Weights of a small self-supervised image encoder.
Model: 32-pixel images, norm layernorm, activation gelu, depths [2, 4, 2].
Training: 16700 steps, batches of 256.
Data: trained on dead-leaves pictures: piles of overlapping shapes, 145000 training examples, 29.5 epochs.
Rows from block 4 of a small self-supervised image encoder, named by matrix and row number. Rows with one number belong to one neuron. Each number is 128 + 32 x the weight over its row's rms, rounded and kept within 0 to 255. All counts start at 0. Numbers have three digits each.
After each neuron's rows are labels from the 100 images, of 14848, where the neuron reaches its highest value: "top examples" is what is common among them. Only what is clearly more common there than usual is listed. The data: dead-leaves pictures: piles of overlapping shapes. In brackets: how many of the 100.
# fc1: MLP up (model.blocks.4.mlp.fc1.weight, 640x160), inputs 0-79
# fc2: MLP down (model.blocks.4.mlp.fc2.weight, 160x640, transposed), outputs 0-79

fc1.272:079120109147042109154090111130114107144110123161133142168103157135115126000119106128095169024135107161129113144131119169138133134124191116130122142142118073123137141135170125095096166119024164146131120099179130132099095157098155101112133123
fc2.272:104120136119129145132131112130066124097144110143106076127076100080137121185124135076113114156169131169156095101067116193126129147111108132172135147093119115062126152082094114113128115143104085123049092145177103108103097168168149139090144158
top examples: ring (83)

fc1.371:117168131118127153109119148106075133120127142114165146102134173183165124129112144115109101145189069112137175171147100238110073166086101104140109106114179091141099142140158110134112185097127135087158107128107132149112196155110157188183139106
fc2.371:105135056105143104136160118139245116085099131135173112165108130106114144109153122162160149119121153147107138139167129204023129092142128087125124162113093200126129110129103160131144148137147128141109137125155133124150123098102120154101156149
top examples: shaded (98)

fc1.297:097107104164105145104124109119143141081153172098110100071149128111112136176159175151153065111155140129126107136070183164102122078103120138159156113099140118094128111160156141125107127136111109145105092209115121052095137155130106116119127166
fc2.297:122169142105113187164163175138150132139090091115140096187066137148123150205139167104178105159090093123142202180099111113159135122123148149136150144113090090127151142073059079091111168112167104127153103130092131155168094098154121169106063157
top examples: grey (34)

fc1.151:161180129139252119122157160152119148123127170063138090149122127080072097144119118109108104127124133133138100101128119090127144121137161142081127159128143113078138121151147147135156150142131137128176126113128118127086121085126138134154135127
fc2.151:115125150126145091094160121126089126081158150140139110104086120111098118129068103144153133126158061174129136046175127134111135100126107112170155147063162123128100086113143094140126052123140133137085069110152146116118172169130169170108125131
top examples: ring (49)

fc1.409:139130058156103113161148112059166131141127154091160120154143166066114139153148142137162095133164133147194140139125170113149115140130099149114165112099067098114108069140146093123137122123037135109159061134135089058052109193125073117058112152
fc2.409:102120134102136106116138171182100142110134129121095174154107141139078174120125097203105099147158135138168122116142147046066137139122102071161107162142140118167096095125121114152113087098082125164097066100115103138180078117173120153188127131
top examples: grey (38)

fc1.198:116113161128129128125143096087140094111028077132116109125085114108087120164107121056152102099149155116133143144106150191109160154155064140142142107019106090135126135113161128121158084128192148130106139191139119129173140130113113092094098141
fc2.198:149189115082121076111078059167138146158125145173126171186175124142222072103035139106130068091097147096133151144139135199113146164143201139123168133146124128149126148114164118098105111105197142140163121111134155114141151119092127119156088105
top examples: textured (83)

fc1.8:124156122098251102105116149093143130153108130122143135125148123114167114162110011094124137160118109104140082105116098169128143102171119113100110156195099135198143082140140127119111149123171182143123116133159117167184129113080107130087131111
fc2.8:136146113142149173080065168124109128072086118155158142095121114123125107121142119127109154186139155142086072177098091205123130133152162067169140145107142119092079131105113085067122087083082086111106111124183132126069141172161185114134162119
top examples: ring (27)

fc1.494:160105119092166124066106150141170125134112205162218171155140146125121128080057090149174154106087139095127117164162120225157131076178117130139110115130126144127124119115120079115075124092147108126120118116094139143109169135138132142173255152
fc2.494:202160115160169089182127157183211133108113123122180119157120158159149124164148142135152128168100132114130156133208111134040117120092157090151197176108102134153126147149128159173127073163128101094121160127083188151152124126158118189115125095
top examples: large pieces (62)

fc1.434:184124076089116098109112051198137117111096159178140094123092109132160138204185212132173135168163107154118170148149088111134157135140130182098145104152143108143097110154148214135152202145123127101124101162154098092084108141128090097116159182
fc2.434:095196102089130175101112102126114141111145117130170121141091132113097106149147196131109110149091137124078114135135171111188116069113082138129121213150107173112162136124116130107105156101143143160172128126118087131162119177113124093098141114
top examples: large pieces (91)

fc1.632:121157073250076114078128167164078157128114110175147216136153136142053137114139132164143159129199061083138172129122100109102132102175122153090149104130122138163174101145132112121149129135105163164124075148076144138135131114131091126171128108
fc2.632:139123145143108116076167110173109123119130197151108163153066102162195112186096138126178119113165125124106071086110097071093096152116157136103110106092137137025119091127129086098085132090142093161126141132117102111118089142114071091140137096
top examples: large pieces (69)

fc1.399:148145147192129108095164155115174126129058148144108133128082104148139129102188062123149111156126119136127143107144085128043162111135188098211142170140136111085148085090132078144138065132104096115063187139143087121141131144166150088175100131
fc2.399:156113144101134114122054087184146124128094151127127124187149157145108140135122149117116126072140113187121150139198126161083105101130151094081145075097099109108045133105143150178093101161111170128158135130161080131167178102136110111136129110
top examples: textured (78)

fc1.267:069129096160086150112076111134142137103137111142100124100155119127092076082138156123096129117128101107099116108168107129150138147146153101169087108174123135164094154077182065123127121135188081131105119098104141178168112119099180119142180107
fc2.267:145112136116115142128131085097118126090138135127084136144196123084129124175078074152136161168142143154097084142139093100138117162112103134094119091160098082124083162130104082135166117130096125198143109130151073114120127073125153083165100165
top examples: large pieces (80); shaded (77)

fc1.518:117103158000181115160137154132113104136167122134164093161148156126097151193103093141168103119087126100117151155111122122136098129108150121138099137150128141105134155148168161136073104085112180109128147141180082180178107126146130163166112111
fc2.518:130133187152115153103125079127093120147113168115087118102132110118124155204107078172130106183108178098123179152111108123103110124051255094101092135151110151126134078142157094138164151140154172170141197124131148134131142123181141060140145126
top examples: large pieces (77); pastel (36)

fc1.83:132111135102206151142121183160113145146182121053146149129111143152170102082113161115117095159152108152142074107175135108120084111120183141118153162230132118141098101123101147175115176118150128139176069111114169100119088133097133167111160113
fc2.83:138143067127127123072108064143058118158138152101081155210058099130124167089124136129133144074141133207122143134170158125084108149090120111110101128102141137073088106118115135115138138151118126161050180068121158131137199133125138180113157129
top examples: ring (44)

fc1.197:152175110141040081189153133201110125155180107080158091107160164153134122099142140109109102117082084124141048049137137106133155148069128113056131160153198133128159116114164134089089141133197167140114113161157153138204132132136158085131107117
fc2.197:113145098146150211065142156117118133194117108198156094108098143127133119097166163166080125183101134170112131078100117137117140134254146081154125103122150125159067086109132120160078106101096114108074173097132091145116140114163125101160138098
top examples: shaded (79)

fc1.520:119070116170105145154129130148099109128112183074219096144144155176150103155102122124133111108175009146132143154114150179155116094074104152139133058149155041112092150110156133122133158139120131139202155113134120130141112111126135104135101054
fc2.520:152128055111116096122175116143173113145128160136215116173105124128148126154126123155114148107105136169122110122145134190035150126158139110127140163141089193133138128124100153160131151140129102116168123138183116085186086112103107162109123145
top examples: pastel (42)

fc1.506:126115127133084169129119122093074146086123148098061108168120121132141186134172135162177112128141152132125145145136143124086113210182161090171144105101168019136144090160131130158134114156135152131142181094173141110031088178180150077151107143
fc2.506:176188128106112151066129130125095104078101101153123141193155116128147139111173132142156134133147174186162122127098195118175060176113100091119114107134103119142091114108095179115082150144107109148146089086137106162150174171231137093167165137
top examples: shaded (88); large pieces (68); pastel (42)

fc1.507:096151187140115144073147137104130119130040069174130134051147097082102140181096191106132128183149115165139121169114144130087183150130083153121137075047160078135147159134196168146105116123130080190106096158121134109140141148118158127151097126
fc2.507:127144148106118083155073126135106114173166120151129204111069154128184146111143173155097109122117106129154128160176106126074135132161185123089161139097118187056177087141147106141091053159112136080147122115137122104115123097074129111069111103
top examples: textured (97); large pieces (63)

fc1.275:078121149167123132117150118086135120101074100129102183133215161137116123176089142098124211071135076148137160198131157079102136139095114152121151126118146112140107112114153081134136075108060147159069171121149141145116130108142072113099153094
fc2.275:141158102146107097112115110110076112196123085151147142099090091101158181093062146149125112070192158109133127147178136142089112053189098148083187152062093160097146116131151162165121094149138104121114115182136080139110104130120129122121125110
top examples: ring (38)

fc1.221:143119144182112156148179130113083118144124146147125122075133126120073133146171122160136158089088148160091111134103132183159110134158182125106138082109142172144156114077074137153099149111115139180112149099104150086155091168125169083080036131
fc2.221:112115085094124098146180134112176134127179093189127125156106151140137131169081148184176160150081113125110184147123092173067136119159096127114111090142117141118201172094099077104134111168123118142089142093066140152092076131103141203106155105
top examples: large pieces (78)

fc1.519:047206151179063115182137116191096120088176156191117178078113145103169101089124136118109121088104168144143111157136180142155121078141149159126140140111170100119116148143133040100105115139143068129107126142124119124162151102066098097096134126
fc2.519:091116142065141171125179114136169137100163130151144096123136136106117136195121112145149147116175184152134125114129148108145140099098202141086112163107139132152068141118138097104145202123179119162137157118171099126050131083157107097127171142
top examples: large pieces (97); circle (27)

fc1.635:136092159130170138071085154039165112145167137177109121096164173073100096078227109164125148083121158148125123176094178114113086163111173135111139150119135097136111090110094081119154106153122185103117098151124101107106113170059099109123110106
fc2.635:160142134120155141129073155097081123172128080139175100100093165104106110117165152118174141064184167109100130098080084103174145150100103153114143093108173145120133169092089209090124106064177107160112130154137138125129149086070086165157172102
top examples: large pieces (83)

fc1.419:152118152153077098094117121099140125131118134125122123096125070159159150139120096116141171076161126154145176092113119048139171170121123159158114094156132138154128144116087094114111088089096126153089207154136087139173135152235140174103186205
fc2.419:105129127144072153094086074143113129168131112077207081174129121126137093116126154070087134080170152150112169094119148099106131151108117164146127111068114084111143152161113122095136128155123077150084170081087144128152183121156117171149169116
top examples: pastel (34)

fc1.149:166170101198156154183143071185153122103182075034173103142111159092087150157097212107142087118147093124116138121137134106144166124137067150137153056101103094130133150135157140104089152146116069117140100140122113080151123133163097114132129156
fc2.149:122187180048151142123130136173185129126161124151129103195163105122129176182126118132175154164079095094109126154121108143050111130084123158140128133181151105160110138083029136182163147091084125132122139092142146090106116107186103131147116159
top examples: large pieces (82)

fc1.558:074132142112215090152130169172124166151155148096126115138131061147120119174135122167112126175143057124096120133130143082114143076136102208112131224150118088177110142118123129152123101120100150130097127138140087158106151137152133130117103173
fc2.558:111130065161202064151173091217130161127131148134102087099117120112147097143155098123148116196137087161094129090114120191143135123116087141146131191136094142083154116110119107108136123126172116169091140146136107136144113165188171147100151143
top examples: ring (47)

fc1.336:134108137070140160147120154136106114134100147164143100118225122130106089127147181170095093075119156124130078139134135163106141107145086104093106054088213157073091132118129113187093104129139112107132160160151154146106083100146128138164146087
fc2.336:155118138136150129111118119150144127101146086147166141052124133123126199137156086091099202114129115127111128148153147152129113125127191102121140093152126147228140155111094085114178145138101165222137154178113107179036151073101169135181110125
top examples: large pieces (90); shaded (87)

fc1.476:121139109148035158156134134129108110120105141065139120177168000126100136136068112173142155139159108140117109148161138135114071138153165164161121117181165135142140160126187122172066145143146127067143185090116102165124082118178120077145139141
fc2.476:144150159146054128098216140102070166150121149211112108161122104094152138081132114134093082174144116118115109099172065091106191170152131098134095112130103065164123108159149118145095083175126160146075093108139182132134101173175119167124185132
top examples: pastel (64)

fc1.566:131092135143134090177132129132127120163172103124142138130115144185146153138107228107121126189122062097119159146104159082082103128135115117104121129120129143118128078113139148138138158136143151160112085165131141181163165139100044141131194095
fc2.566:123140153082093163119103082166126130097151114087176088204116139211128109082122121079114111117159090168139140133138143118067131146131109121115154149095181167065138155169092132093112119144131125225090173086115169128092130099139062175107175122
top examples: pastel (36)

fc1.204:131128131087216132130104072095136120170159069127139093152164103067146166144094105107148033166102081106093127131171139092110166154102106139147113155144062142158129148128188130153110137109170097089160155122125091144145122111121111168133162111
fc2.204:122135168169127137066070093153126156167128162106142095151111131156180121191137140069097134126082097169145163215116109109099143139095108143128141143111104111091143108109147132111130115112111098108108199123096158170078080157194131132058178119
top examples: ring (33)

fc1.317:103138079129113112171179141078138134132196097116114130167146108140149142103124136113112063103116119103142052143130121149121124061137128187157126204079127092161082108110122217094180109131128192089132114143118102123169103134101108122118161122
fc2.317:094142108099179115158116118135130087140097144153128165180169119170100066139167168136072090125111133151134120171095098119124076073103127119114143134126084099122123155138176138163079093086117138141163128106152092133126127012137175073085131141
top examples: textured (94)

fc1.190:136127132132122148169111170177162127117129164080137215154128113154142120134072129157252125065142132104117165079137090108121142193098107155130121156077066090044107134128142087116104135133121130096108133098176135130121152147131164085104129125
fc2.190:146124129156110119121099165117204129128097165106145105137143133151115157111130136108175187140096117085146112201181072107110132144101133121085131165184088167165155114134082141133190130112122160095153125151110127107127107084093106045147122108
top examples: large pieces (80)

fc1.300:196135122106112121095162134152132129156163144162211180094153130164064153082043110145158154093109105117087151145138148236175122065149091101114121122138116116125107100158106121075104139104129171133159132095091158138123188087150101157209161177
fc2.300:155143120090214117187178133177198120100144135100167119149141121154163136110134118187116112126137192134127113152163093130055115138161160125134179163129133154158126096157114174156132141150151105146153140152129172163135155119095126186156137114
top examples: textured (66)

fc1.173:115146157139126134103111108109147064145118133158127148180123000127114137164148145156116135115134153130129115151139154156136018143127172125167148105156141029137177137151086140105106155117119137081126112161130158110123110134127151118135119128
fc2.173:128132102142113153083191147086075184098122128179147117152125191114149100079064079127125081136133140119116099154186062115113109131104143152159137091170152048160119092132140159134113106137125144203084184113175140122086126150145155206152163143
top examples: pastel (74)

fc1.360:150135102138065100127144106111088152125118117164120106125125122142069138165181089123114150122116144125141171171147131098118115106115123117172146184179195129196136137156112142125155152126114150145114191138123112110056131122151129108132131144
fc2.360:152097141079102129179123123088134113142113116055158129140085131118142101152162119137075149104078063136120152148150174080146131138071123129084154211062063099128103093139101118093117086220065109140082122113115180145156117147159142072136156147
top examples: large pieces (73); ring (25)

fc1.142:150139190134151114129094118157118147166142202120173124138101147197087183106084149135163137098106063144153130085130127116121135161106153157095100064143173092182142097143000123138186082170105086098145172143093127106165234167143138136126141143
fc2.142:119152164117186066108148124148165130065109121197150114163182141138133150173051124127094105151133128174143144077150104152082178207138124175123156146160092174138141052150136184121196142124119095142119076092141126155161138142099147176137118151
top examples: pastel (39)

fc1.286:145066088034129175125149154145136116186125106161135087171198140141100143151156121156147108114089118147120144051133093092133114152090108129169097102099072163110115124123108163198116135122122164103149131113115134148143139156116132130140124184
fc2.286:179105128145163113132152165169116132066117158092174124159102137089144160121113082110112139128157169131162027140170129060128141163127127071113115073126133178110095117099135070077175142124162094138133112130115134151082130133086112119133166112
top examples: large pieces (85)

fc1.217:162150165123094124126111120062149241124062146086127145196103073148128108172117112093177127074131077122155158173156144187145194136117119134149131116172099134156106141115107126094120103096135149070143141126114078135176128178169138100107111116
fc2.217:099142045113114120098092179124045174138105170165161112190149117081124107164092079117143100138149157144090108089125150107186157089140113166177132114122117123178154136212193093110151170150140165180147139153083077109138111122166147165211116154
top examples: pastel (53); vivid (32)

fc1.505:142164161107171146185134081130112151114090098128090168141131112134055134110108124095127190140111116126099143103142101057123149065159122150144140116110047100157145164166152205102147192170123156082108117134121123107120115114150151077141090133
fc2.505:118185118115097115101125108108137125135158050143085085193133111073122130035153125118129092046171160103096138139087110150164116073135123163127152124213161130139100100135122138127084184141131118103188114128099127096134164143126098107122183148
top examples: large pieces (71); pastel (35)

fc1.200:146146068137188131144086105058130121086148151118133152098063156099120147068109071114154127136149117182111138155126107161118108170138116125145124056151063126143190133127146110153091097156101102118114154136169140135159141158020176126123122234
fc2.200:092115153171179137122062168084118150100119161139117163066093090123138134091079117127051114104046132122139149141113125105065072119086155172134158143068129133143181112108166124059174138126162099128100121143119155130116159119048108154128111070
top examples: pastel (51)

fc1.244:074143077104116143179168153148134115144226060128101192121117134174118105099135173139172155179116106125112092126143106104128141097104180170141150129175103073137171102109162159070157189105109177109103123088117142128106084190139133169093153156
fc2.244:144151055111150103116138033181085122183093181156100131148205104136105128150094122141117147105119165174132077146146145145145127114110105137162108149165136084115111118149090112123095139084133160122102157126093091098195161054162210149163148090
top examples: textured (79)

fc1.140:157124109129142126104094107111132126109156227139154174105154084146148121136150174176135152136105105100182105121159126086169165104155184149119138090141174117169125085131092127148101050169127115108159114174146145083123104123167123126090165156
fc2.140:131121144117130089160198150116052106113135142089159162103135149105168116148137180102146087099122141069148153118121083104154146095122130140104116134157132060128126148147124103107161066105160108193125133081123028170135119208175152174119128133
top examples: shaded (76)

fc1.424:211171160123154115164145107163132136104018126149125143054114133132112115093155165124135076128138141132127162097111141094087114134141111126083138117137134101142150128126130077127130170124154055142099189165156117132154132109101155102129108131
fc2.424:109144095094139092109126134138136128144137134128135198142135125182138103123138148094101122073147162127121117108094186183134136044117124083111169084156100139176187150133184139170096112183131174206154073140163106162130152074080161129136122128
top examples: textured (94)

fc1.447:084128109125119135156173211077131089131061106048135076198114132145207142099105118138114140141115124140107123154151109149110130061216129184081132137143126104131113113140150156119119129125182173211118097108164108136118085133084123124117169123
fc2.447:143101205153104135174230162128149144119107135187177116084134137152051096163155109085093179112114122142119134141082110096081145095115108082137114084140139149114125181119146162155061147132115096059149134161132152103100088091132107121141152130
top examples: shaded (100); pastel (45)

fc1.133:147158108177052072126110173113103133129093151190140114128156124180111141122132074165083185136126124086134155107109154113130114114163102139184096158104205126150118143163134117117105074110119151122135191068093156139119142134164186170121182173
fc2.133:146128098098080107108133134060070106074190173153142138172094154047135131101103159124155177116113074055134110134113178136157136134058098153166151158116128147084121114141120146102125103199112119136125105140115120139156125171094078105108121144
top examples: large pieces (67)

fc1.599:152102110172145151082172138188130132124166212097255141091140109166137097143066148156134137084120047098123136156128122210150133082130058184136133031155156056132110147153119131092135138145121104125100140110104146127113137093184128123167094084
fc2.599:136132107101145107131179132143166120125124155187198111143120106130146165134091145110137123132103163143095120135159130194031125108158188155129143168157086189128110155074088178184145148171129074124120122171179094113149113107120095136120123140
top examples: pastel (34)

fc1.203:107102094146101131194141121167097111122121196084206097099155151184182085166107159131122114105187015141155172154110132166115102094081116166167121067126153033140111163135128149144136152139120128096173139118091136123141130160162126131094100082
fc2.203:128121052094140109119181126150203124124138177150204107149122121144117137151132117149134150111116166141115110121139133211010140098158141107106131170136061176135137136116105154158157141165131083134122129149148108107150100092126099174098147147
top examples: pastel (40)

fc1.10:138151071140130125168150112120138153122255141102078144184123179151135120069154123150105153124115134116106126160128090080134109151090211152162117071177144091098097117137101144130072119101079174054157151087098141133132077142111149137143199126
fc2.10:133126123102118100105034103110094101147170114121123153167115115127120090115121165134146061081131133124111102127183100131121116125131198112136152116112065108132100098120133149094147112145116136134141072079114118119107157093081128147091064115
top examples: textured (91)

fc1.346:154116121141120103125052083134123133094143156146134181144090105186115175094101115074063104120176145157136136111129144123081171158089147118094145071134119144112149141162110133107127116139094150148121120103131093143149103124158107095094198160
fc2.346:155112094100090133116151114198130131077148159154117137187147119191145175045081128161097125137117141109108103190128126125135114095127134165155118104069186160133154135111151128141129151165199122103203175118130127142173136140109130144097123104
top examples: large pieces (66); flower (33); star (25)

fc1.500:153120129121165108112174138165127148165067089194122110125090099163110123167225051159135105141118114148133142054143084141095125111141123072120124156063131095131088101099113149136122119126164123097109146117133098156075114129156179121084108117
fc2.500:106106109118145151141093140159151131169109152142154127168209132116091138203125068131154087174177159085122071141118146125145179104111126116144099119097130109148077121112090114109134164130128092195113104166101116073099173057158089084141163142
top examples: grey (34)

fc1.108:123132113133122104115161158105155255116067136117125131126126243085059134100151136152133132144128128114135127175121099147141255162133114147156144130103148061119104117148072148143129135140094123041116136151128105119145141107138105146121149132
fc2.108:123149092139096108143166201143102051149129175133133137145139070091101114107150092113167089149107135143126104170142071137160224121175105203153100089103135061127120097130170139130089087130134182146197143142121071120109121145200170166124106141
top examples: pastel (78)

fc1.589:141156187105073163077168097116170189106092157132124159149160000125084145197082127100146181092105129091148133151134141125151123171165078157115134083092151133129092106109094140162102125135165115097132122121139136128098087107149132129128128086
fc2.589:127154071163132101088099126132105173206148136181139162137179110120167137074083149131112040149132141106069084137183111113195176142196140108137146123135077101139122086120168100170130133161127189148121110133165128163160147160140149198186142141
top examples: pastel (65)

fc1.512:111144136136127146117143153119138000131130129122131131144114198116143141154145135131149124129131127128126156153116139133122119139119143149127123146125157000156138085145126126108118146119108146137132103144125109121142154166105113128103104131
fc2.512:123166130128140173142122141151120221148095125130154159152131124130126172120144032129139122131097108100142131085184052172129155110083176045108144160152093081099078098127122169139137150145156118102137131137136099131149121143133192147106159138
top examples: pastel (81)